A small CTC image transcriber, trained from scratch.
Model: 5.17M parameters, 64-pixel images, arch repvgg, norm batchnorm, activation relu, depths [4, 7, 7], widths [80, 128, 240].
Rows from block 3, named by matrix and row number. Each number is 128 + 32 x the weight over its row's rms, rounded and kept within 0 to 255. All counts start at 0. After the name is the row's rms in percent of the matrix's.
# c3: 3x3 conv (model.blocks.3.c3.weight, 80x80x3x3), inputs 30-35, a 3x3 kernel for each
c3.0 101 [178 131 137 168 126 117 190 130 151 143 107 107 150 115 132 141 161 147 143  97 124  96  93 123 164 103 157  94 130 122  90 135 137 116  95  77 138 130 114  98 143 137  66 137 122 144 108  68 132  95  78 165  77 119]
c3.1 101 [ 95  70  90 102  93 114 109 113  96  92 150 137 117 112 123 115 109 113 159 142 105 141 137 148 123  74  69  59  76  97 129 122  89 196 193 124 132 137 131 106 119  96  86 126 103 176 116 122 149 119 140 141  50  42]
c3.2 098 [136 149 114  75  89 125 132  89 167 123 153 155 131 167 144  91 134 154 146  98 135 153 107 122  90 129 181 143 123 128  96 167 117 174 121 139  97  85 123 140 109 107 170  85 109 106  98 134 149 106 148  62  84 145]
c3.3 100 [ 55 109 164 100 113 139  95 143 139 150 150 134 121 136 162 129 111 195  63 130 157 128 146 166  91 124 158 106 105 105  85 156 152 102 155 117  92 135 134  88 164 118 125 128 138 124  89 172  95 125  89  72  73 166]
c3.4 101 [ 81 135 123  99 125 131 154 116 136 166 184 136 130 148 166 132  96 108 140 162  68 211 132  91 163 198 118 138 125 119  73  82 122 115 103 133 154  92 148 163 139 128 214 170 103 112 155 140 153 141 132  58 221 191]
c3.5 107 [119  90  70 161 105  93 107  92 124  97 117 167 154 161  99 106 121  83 138 150 112 168  96  88  68  69 156 114 117 129  99 117 128 116 187 175 104  73  50  90 112 138 133 152 127 121 119 127 159 103 100  89 106 161]
c3.6 103 [142 128  94 146 147 106 199 151  63 135 154 117 109 114 142 134 124 119 170 120 128 129 130 210 161 155 223 162 139 132 133 130  79 143 169  99  52 112  82 117 124 168 100 131 150 190 146 130 147 145 138  87 164 154]
c3.7 099 [166 172 165  78 145 147 142  93 162 123 136 169  94  93  94 119 143 109 127 109 115 147 122  83 146  81 114 113  91  75 211 133 142 220 141 202 124  94  59 170 143  63 120 184 115 128 132 137  90 121 115 139  95  82]
c3.8 103 [104  55 105 132 132 144 103 147 171  98  99  91 123  98 139  99 113 150 184 145 123 159 149 100  94  84  87 108 138  74 129 143 116 137  64  88 105 119  96  72 133 120  67 102 124 151 196 117 116 150  82 101  63  74]
c3.9 102 [144 119  91 135 157 128 128 120 145 164 134 137 165 100  88 207  90 140 153  88 109 155  98 150 174  58 106  98 133 117 126 124  97 166  97 116 121 129 135 125 129 136 122 104 143 137  97 105 111  96  57 117  78  87]
c3.10 101 [183 176 196 106 141 126 180 121 134  93 107 165 103 159 114 168 134 121 142  97 102 133 136  91 123 148 100 183 199 214 109 116 153  98  74 114 129 198 194 114 114 130  62  90 114 145 103 100 129 159 149 196 192 175]
c3.11 098 [175 191  99  99 139 186 121 183 212 100 152 179  74  94 132  61  71  83 197 176  98 122 118 132 129 169 172 123 133  82 175 152 130  83 110 115 142 127 161 129 131 135  90 124  92 135 133 155 164 115 147 128 215 179]
c3.12 104 [105 113 132 143 128 146 116 181 216 129 124 124 113 125 155 117  93 117 156 141 117 171 151 122 138 163 143  85  46 114  95  67  47 131 144  45 150 174 162 187 179 143 164 120 121 113  75 106 179 112 140  87 156 219]
c3.13 101 [102  46  75 106 134 148 142 184 158 117 125 127 124 117 111 104 102 133 123  84  95 118  99 124 153 145 136   0 134 137  82 166 102 110 169 164 172 170 150 126 122 126 137 143 136 131 140  96 138 141  93 205 224 109]
c3.14 103 [102 149 142  95 100 140 117 116 145  99  92 127 118 113 135 110  97 109 123 159 119 118 157 153 130 152 153 122 162 102  88 141 163  99  43 133 144 127 135 178 180 184 155 116 114 120 166 152 131 154 173 124 207 177]
c3.15 101 [135  99 136  90 136 146  66  68 101 172 114  85 153  89 126 106  98 165  97 157 183 151 168 203 101 142 177 120  85 136  76 114 101  51  88 152 119 100 116 156 135 138 144 178 131 145 128 150 137 152 147  84  84  95]
c3.16 101 [146 126  87 160 131 139 188 167 138 130  30  75 113  89 140 128 139 136 115  98  94 166 152 121 109 168 135 132 105 149 130 165 123 123 152 164 150 168 151 118 148 145 160 137 145  90 135 108 192 118 144 151 144 202]
c3.17 099 [108  95 117 123 139 176 140 192 124 130 149 180 166 183 138 172 160  97 122 145 161 138 122 103 150 114 128 168  97  86 148  55 121  69  68 159 164 149 150 156 118 176 120 138 183 132 126 152 146 111 140 150 111 135]
c3.18 103 [180 223 201 125 119 129 120 118  94 191 157 155 186 119 147 142  68 105 102 155 152 184 193 142 125 142 115  69 101  87  43  90 132 113  91 104  88 114  76 136 153 156 188 165  91 122 179 158 170 170 135 114 143 114]
c3.19 096 [109 163 124 161 107 152 127  84 112 130  77 124  70 147 209  66  99 162  65 117 161 101 140 169 166 163 198 213 119 184 173 107 146  82 165 154 122 151 119 155 177 173  83 220 153  90 146 118 106 116 176 170 169 150]
c3.20 095 [130 168 132 153 167 180  95 121 189  96 128  97 126  80 112 152 151 135 176 146 156 166 110 181 163 110 121 147 161 222  79 155 151 133 128 102 148 184 186 160 133 155 207 149 181 112 165 122 152 149 158 151 178 174]
c3.21 101 [ 96 127 118  93  64  87 152 199 154 110 129  64 153 125  74 124 148 185 194 151 124  98  89 117 109 185 163 119 133 133 121 125 180 143 117 146 123 150 147  89 121 177 111 114 121 125 185 146  96  92  52 155 175  71]
c3.22 100 [139  76 111 144 118  78  80 133  24 130 155 127 129 177 157 140 159 116 150 114 132 120 101 129  81 108 132 173 200 132 171 137 114 159 137 147 149 110 122 147 137 146 200 142 181  98  77  65  94 113 162 103  80  94]
c3.23 102 [145 181 149 128 124 179 125 111 120 114 162 130 144 137 121 170 178 134 126 108 148 113 107 168 133 189 205 156 178 169 106  84 108 114  76 121 101  84 104  95 120  95 110 144 155 100 120 125 107 160 218 132  93 132]
c3.24 100 [172 168 165 163 159 183 130 156 158 139 109  89 118  58 146  50  97 137 143  98  89 146 102 127 169 135 150  93 132 153 108 148 190 181 194 212  90 173 141  92 133 143 169 114 180 169 135 126 177 119  77 160 136 145]
c3.25 107 [115 107 132  98 160 148 115 101 137 138  97 112 144 127 121 112 134 188 111  87 144 114 141 134  60  54 127 192 159 119 206  97 165 162 121 139 127 101 135 159 110 116 135 109  85  94 110 112 111 217 164 146  59 121]
c3.26 101 [ 89  78 100 137 129 154 121 166 185 109 127 114 113 100 167 102 114 152  79 116 127  77 158 172 101  84 130  48  89  96 107 105 126 177 173 178  95 132 125 149 123 187 179 180 156 120 153 134 134 144 162  98  52  38]
c3.27 100 [182 150 124 149 190 154 102  82 120 185 163  87 186 155 145 157 152 123 120 121  56 110 112 144 204 158 121 111 144 125  87 121 105  84 133 121  66 112 214  79 116 171 134 157 199 122 111 113  94 144 142 158 192 168]
c3.28 100 [173 124 145 122 165 175 155 112 132  72 126 122  91  95 133  96 108 105 123 133 198  86 147 191 123 160 157 122 122  95 107  95  75 102  43  68  72  82  62  88  85 101  75 113 121 142 178 171 155 134 203 166 190 147]
c3.29 101 [139  88  97 195 169  98 178 123 102 173 139 130 151 166 110 173 182 121  90 103 106 119 186 170 129 154 197 180 150  99 157 124  46 141 112  75 112 122  93 111 142  92 114 119 175  87  45  83 133 136 197 161 138 155]
c3.30 100 [112 148 108 132  23 174  92 135 173 126 155 142 156 110  92 107  90 134 122  93 118 154 110 132 161 189 183 142 118 155 120 118 168 150 180 144  91  74 125 102  73 114 157 120 147 119 136 132 134 113 161 143 147 196]
c3.31 105 [170 176 141 127 119 153 179 196 136  80  78 152 124  27 110 182 122  86 166 114  94 166 128  72 160 106 151  95 155 184  75  63 149  47  65 159 169 131  63 186 136 115 154 178 163 152 163  91 103 157 115 137 162 169]
c3.32 099 [ 74 110  99 129 147 147 147 115 112 130 153 154 186 168 153 187 162 106 127 141 103 133  65 131 192 214 126 129 112 115 137 144 106 142 135 198  77 127  83 104 135 120 132 144 177 131 108 190 142 149 167 154 228 102]
c3.33 098 [104 123 166  92 146 116 118  98 100 136 154 143  84  98 145 106 111 131 106  93 127 118 159 129 117 117  68 141  39  93 136  38 173 188 126 131 112 138 169 116  94 155 142  92 105 119 145  92  92 119  77 126 125 138]
c3.34 102 [133 140 149 159 131 112 125 105 156 170 123 127 134 112  86  67  74  62 121 143 161 135 127 103 126  83 121 172 147 151  96  93 190 124 152 135 203 153 118 169  37 132  93 162 127 145  99 144  85 118  94 104  61  90]
c3.35 099 [120 103 134 116 134  91 141 167 135  82 114 109 126 135 129 183 122 137  87 129 145 138 150 129 131 150 106 161 168 101 158 106 101 131  37  87 176 161 131  99 147  71 121 130  82  46 109 184  89  29 113 168 194 161]
c3.36 090 [105 128 129  84 122 140 201 146 163  93  93 152 111 159 180 134 112 142 118 114 106  89 126 176 128 183 161 122 115 102  79  91 111 169 145 110 104 123  82 133 110  93 129  90  91 118  94  99  55 109  58 117 200 177]
c3.37 097 [175 189 173 154 117 125 128 123 105 165 161 153 168 111  40 120 124 105 156 166 112 115 101 118 148 102 109 110 117 109 126 140 124 198 153 159 123 154 112  76 123 169 117 103 147 110 134 156 135 138 173 102  78 120]
c3.38 101 [175 185 122 156 110 127 151 137 100 171 133 117 119 142 101 112  92 126 127 152 142 112 131 141 202 182  78 154 165  41 151 114  78 111  72 108 151 173 205 138 109 141 121 147 112 100 151 189 110 128 112 208 185 105]
c3.39 102 [ 88 125 117 112 117 112 110  78 162 122 138 124 132 182 161 136 180 147  72 119 140 115  97 112 151  68 158 113 148 121 124 143 144 129  87 172  67  99 131 148 114 192 152 182 189  94  98 121 135 101 139 185 144 159]
c3.40 099 [137 146  59 129 124 101 144  85 132 120 109 152 157 128 133 192 153 145  94  42  70 173 109  76 114 103 101 118 110 121 158 139 169 164 161 146 139 145  74 165 123 104 135 124 123 101  86  75 199  56  85 155  70 102]
c3.41 098 [ 48  67 141  60  92 125  86 126 128 170 181 155 130 170 129 119 181 147 159 163  84 155 120 156 189 174 170 148 160  80 186 126 154 128 111 107 117 113 120 169 123 111 193 166 150 148 109  80  93 116  91  71 115 107]
c3.42 098 [138 131 155 169 115 123 155  65 119  66 109 123  87 105 160  91 157 126 146 178 230 152 133 124 148  96 133 152 175 121 241 129 113 182  80 101 175 198 187 144 162 155 140  90 106 110 137 201 114 149 150 126 118 135]
c3.43 098 [159 102 112 159  97  97 101 101 130 146 100  89 164 112 108 164 134 126 125  94  85 132 114 121 102 114 127 102 151 149  98 114 152 127 124 150 175 122  85 110 112 131 160 184 217 100 107  97  93 106  86  60 106 160]
c3.44 099 [ 89 119 137  80 107 108  89 126 103  98  91 141  95 109 176 119 154 160 116  96 124 165 130 106 183 143 131 130  92 140 113 147 158  95 120 158 160 125 107 170 124 161 169 152 114 112 106 110 111 146 101  95 116 134]
c3.45 099 [ 64  85  90 119  89 116 107  82 187 104  65  66 134 118 103 159  89 110 151 105  62 167 148  96 102 110 174 103 156 105  90 154  95 121 181 168 146 157 134 125 110 139 124 165 160 115 155  35 124 128  79 136  77  73]
c3.46 098 [115  91 132 135 154 136 115 158 139 107  94 103  94 126 102 152 137 130 125  77 178 147 136 178 129 137 176 135 169  89 189 132 136 145 121 200 169 162 129 155 128 145  81 127 146 149 140 161 128 114 187  93 132 131]
c3.47 103 [150 156 105 140 145 118 174 116 104 160 194 132 148 161 115 142 159 126 171 149 168  98 118 174 114  84 117 116 103 126 121 109 152 160 129 144 174 134  71 190 170 169 119 127 129 134 116 129  72 146 122 102  90 102]
c3.48 105 [ 59 142 136 104 100  73 136 137 141 147 132 126 131 111  93 107 134 107 160 193 201 150  95  80  83  38  75 152 138  91 169 180 110 130 110  32  79  74 120 155 101 129 191  63  64 125 154 194 151  94  71 130 107  96]
c3.49 100 [192 152 138 157 165 211 100 191 165 143 127 142 102 116 125  71 121 110 156 124  80 125 132  88 112 111 126 158 125 110 147 121 170  98 110 195 124 155 176  92 154 161 117 146 125 140 121  70 173 154 113 119 157  86]
c3.50 101 [175 150 122 112  94 143 110 118 110 125  41 110 186 117 198 160 167 203 126  53  93 145 108 145 193 126 178 182 121 106 122 140 121 129  78  91 144 160 128 132 165 130 116 110 152 115 102 147 140 112 145  96  98 131]
c3.51 103 [130 225 213 128 166 127 140 139 104 150 143 124 172 130  97 154 132  96 168 182 174 121 144 180 143 139 179 172 140  98 149 136  94 105 163 151  95  78 123  44 106 119  54  96 144  78 143 195  89 131 133 122 113 111]
c3.52 105 [135 114 140 139 100 152 155 160 157 171 141 144 158 111 158 163  78 109  85  78 160 101  91 127 156 121  92  98 127 149 109  90 122 157  83 130  71 118 116  73 123 153 122 102 153 156  76 152 167 130 115 148 177 130]
c3.53 096 [192 146 156 138  91 122 115 109  85 144 158 145 121  78 134 111 125 129 179  88 108 114 150 149  97 116  87 131 186 134 131 119 135 123  96 105 164 146 216  90 129 158  78  94 149 107  94 111 138 110 115  65 100  86]
c3.54 098 [138  88  98 132 107 109  96 146 128 162 123 106 153 130  54 185 111  71 140 119 136 135 142 143 170 198 182 174 187 184 117 122 169 118 158  88 119 167 139 173 179 209 132 131 214 136 111  85 119 125 136 146 178 139]
c3.55 102 [135 142 108 157 142  87 141 156 111  98 121 163  92 132 129 108 132 158 165 104  74 138  84  90 170  80 139  90 151 121  96 146  87 158  68 120 148 191  59 115 124 127 135  94 107 139 161 100 119  50  99 129 139 185]
c3.56 097 [169  88 127 121  92 154 117 127 175 114 100 208  67  92 155 107 100 133 122 104 156 105 122 141 138 108 105 146 179 116 129 157 159 148 185 152 168 187  82 139 147 116 117 131  75 138  95 146 127 104 147 113 100 117]
c3.57 102 [116  69  82 163 171 179 155 192 176 123 107 136 148 140 123 108 140 142 168 125 143 138 121  84 149 132  75 110 179  98 154 140  93 129 105 132 136 156  91 159 122  81  98 141 124 158 174 175 116 101 128 143 152 126]
c3.58 092 [194 185 126 162 155 145 143 137 155 118 186 170  85 145  95 102 133 116 146 131 111 124 148 133 160 129 178 166 180  72 146 137  89 154  76 161 173 144 161 137 102 145 109 105 116  95  60 112  79 157 120 185 193 111]
c3.59 100 [109 126 116  77 152 120 118 195 117 119 101  94 121  97  79 117  99  80 145 176 197  80  99 159 140 105 149 130 166 129 122 117 143  71 122 150 162 132 134 159  97 137 165 163 128 133 114 159 180 138 114 196 104  97]
c3.60 103 [140 104 169 128 110 133 179 106 163 128 182 105 121 137  90 120  85 104 129  66 154 159 133 167 156 115 164 105  95  90 128 136  62 113 201 130  79 112 205  91 115 109 146 197 123 211 105 130 203 127 135 183 121 140]
c3.61 106 [176 131 100 137 109 144 142 141 134  91  98  47 138 150 121 217 169 114  59  93 111  86  98 139 105  82 115  94 140 140  81  99 118 142 132 153 159 126 182 104 128 144 126 128 119  58  90 133  62  81 103 117 101  70]
c3.62 098 [134 104  57 191 146  95 169 138  56  24  75 141  99  86 150 127 154 130  69  92 127  71  58  99 116 119 120 142 174 167 112 148 167 144 143 127  98 123 176  67 132 138  68  99 129 112 107  87 106 110 115 155 158 161]
c3.63 096 [178 127 181 104 112 170 114 133 176 125  99 122 112  85 158  92  86 184 132 151 130 115  63 123 127 124 165 127  96 190 205  86 168 228 175 137 170  70  79 136 102  36 164 117  38 149 120  89 179 117 122 110 119 160]
c3.64 093 [185 142 147 201  95 116 154 120 169  77 103  89 136 112 100 143  98 134 168 167 182 207 165 159 195 125 209 199 114 136 143 112 160 142 139 175 137 132 176  83 123 178  73 144 119 125 146 146 171 153 145 171 129 182]
c3.65 100 [ 75 137 158 121 150 137 122 153 184 132 110 116 154 144 119 161 141 149 111 133 162 147 111 109 147 150 148  67 108  88  13 106 121 114  98 167  77 126 161  93 110 210 109 130 172 113 117 142 107 161 134 167 156  91]
c3.66 100 [139 142 160 148 114 107 139  83 117 111 116  56 107 114  54 171  93 124 122  73  72 141  96 118 193 124 114 112 138 143  88 163 171 113 170 122 112  89 161  73  58  79  89 161  75 141 126 167 131 137 150 173 107 130]
c3.67 101 [139  96 128 143 116  90 139 136 104 141 172 161 101 122  87 135 120 121 133 151 157 122 105 134 124 132  76 104  32  99 105 121  83 152 185 135 126 127  90  88 129 152 107 126 188  83 184 130  86  98 180 136 126  31]
c3.68 095 [152 161 143 147 115 102 175 149 117 112  67  89  85 144  94 126 123 126  94 107  79 137 113  82 141 151  91 127  76 160 119 146 142  86 146 194 203 149 132 113 154 101 106 112  69 165 147  85 131  84 101 105 127 120]
c3.69 101 [162 150  94 152 129 116  89  59  90  93  76  83 115  93  92 164  51  84 104 128 150 167 184 171 117  92 138 163 150 110 139 145 152 108 208 147 135  89 117 142 142 137 174 182 105 110 132 155 143 167 188 112 143 105]
c3.70 105 [ 80 131 116 132 150  98 156 181 134 133 121 125  98 120 159 124 129 111 108 134 186 104 124 108 120 126 106 180 154  85 106  88 173 102 154 185 160 122  66  65 131 142  77 148 156 102  65 185 161 112 118  91 139  97]
c3.71 097 [174 194 211  98 136 216 121 172 190 118 113 103 112 118 110  69 147 132 151 215 160 140 102 173 157 184 165  80 114  77 147 118  76 184 109 110 158 112 126 151 150 136 134 146 146 152 112 151 150 106 154 126 128  81]
c3.72 100 [ 94 104 166 118 121 106 107 115 112  73 140 110 110 171 135 148 162 128 123 163 217 133 163 169 133 115 158 200  91 106 113 101 117  93 141 115 212 166 152 152 124 172 126 125 171 116 112 169 145 124 141 114  90 134]
c3.73 100 [139 141 190 114 103 115 103 123 147  81 116 176 101 114 150 120 127 107 117 187 171 143 123 141 142 128  72 138 132  94 134  62  72 146 114 151 178 150 161 123 145 145 147 147  99 101 118 125  93 135 139 114 159 169]
c3.74 100 [194 105 131 153 102 101 160 116  88 223 145 140 176 118  90 198 139 141 151 134 115 138 134 101 142 149 114 140  72  94  92 127  41  85  93  92 150 211 249  95 142 152  69 135  96 187 135 139 101  79 133 105 140  82]
c3.75 092 [177 150 149 123 135 120 115 156 142 147 148 115 156 124 139 169 118 131 145 124  96 119 144 155 189 217 193 155 155 175 177  91 180 138 123 134  55 125 170 119 115 132 173 100 121 185 135 120  88 101 125 184 221 150]
c3.76 102 [136 154 134 100 160 178 135 104  83 106  63 139 109 169 167 160 165 131 125  97  96  65 111 108 143 178 102 175 101  93 117 137 105 127 164 180 129 114 123 118 103  79 105 113 177 121  97 147  64  95 158 133 166 146]
c3.77 097 [132 114 115 123  96 115 116 161  69  42 128 127  98 139 172 148 172 158 173 162  90  88 104 100 175 193 130  84 113  62  76 165 122  86 119  80 169 147  84 181 202 100 155 139  82 201 164 132 153 130  57 100 228 129]
c3.78 098 [136 114  80 168 120 125 141  91  68 135 167 125 128 145  98 168 143 119 133 140 105 154 167 155 114 175 199 174  70  82 151 141 115 110 149 118 127 114 128 163 139 119 162 198 169 100 165 135 139 145 133 104 102 134]
c3.79 100 [103 119 179 137 122 152 203 148 114  99  59 114 111 152 169  96 142  65 108  86 157 122 135 155 139 151 127 164 116 153 160 143 134 148  92 119 116 189 182 121 141 188  97  84 133 131  80 187 145 112  95 108 129 116]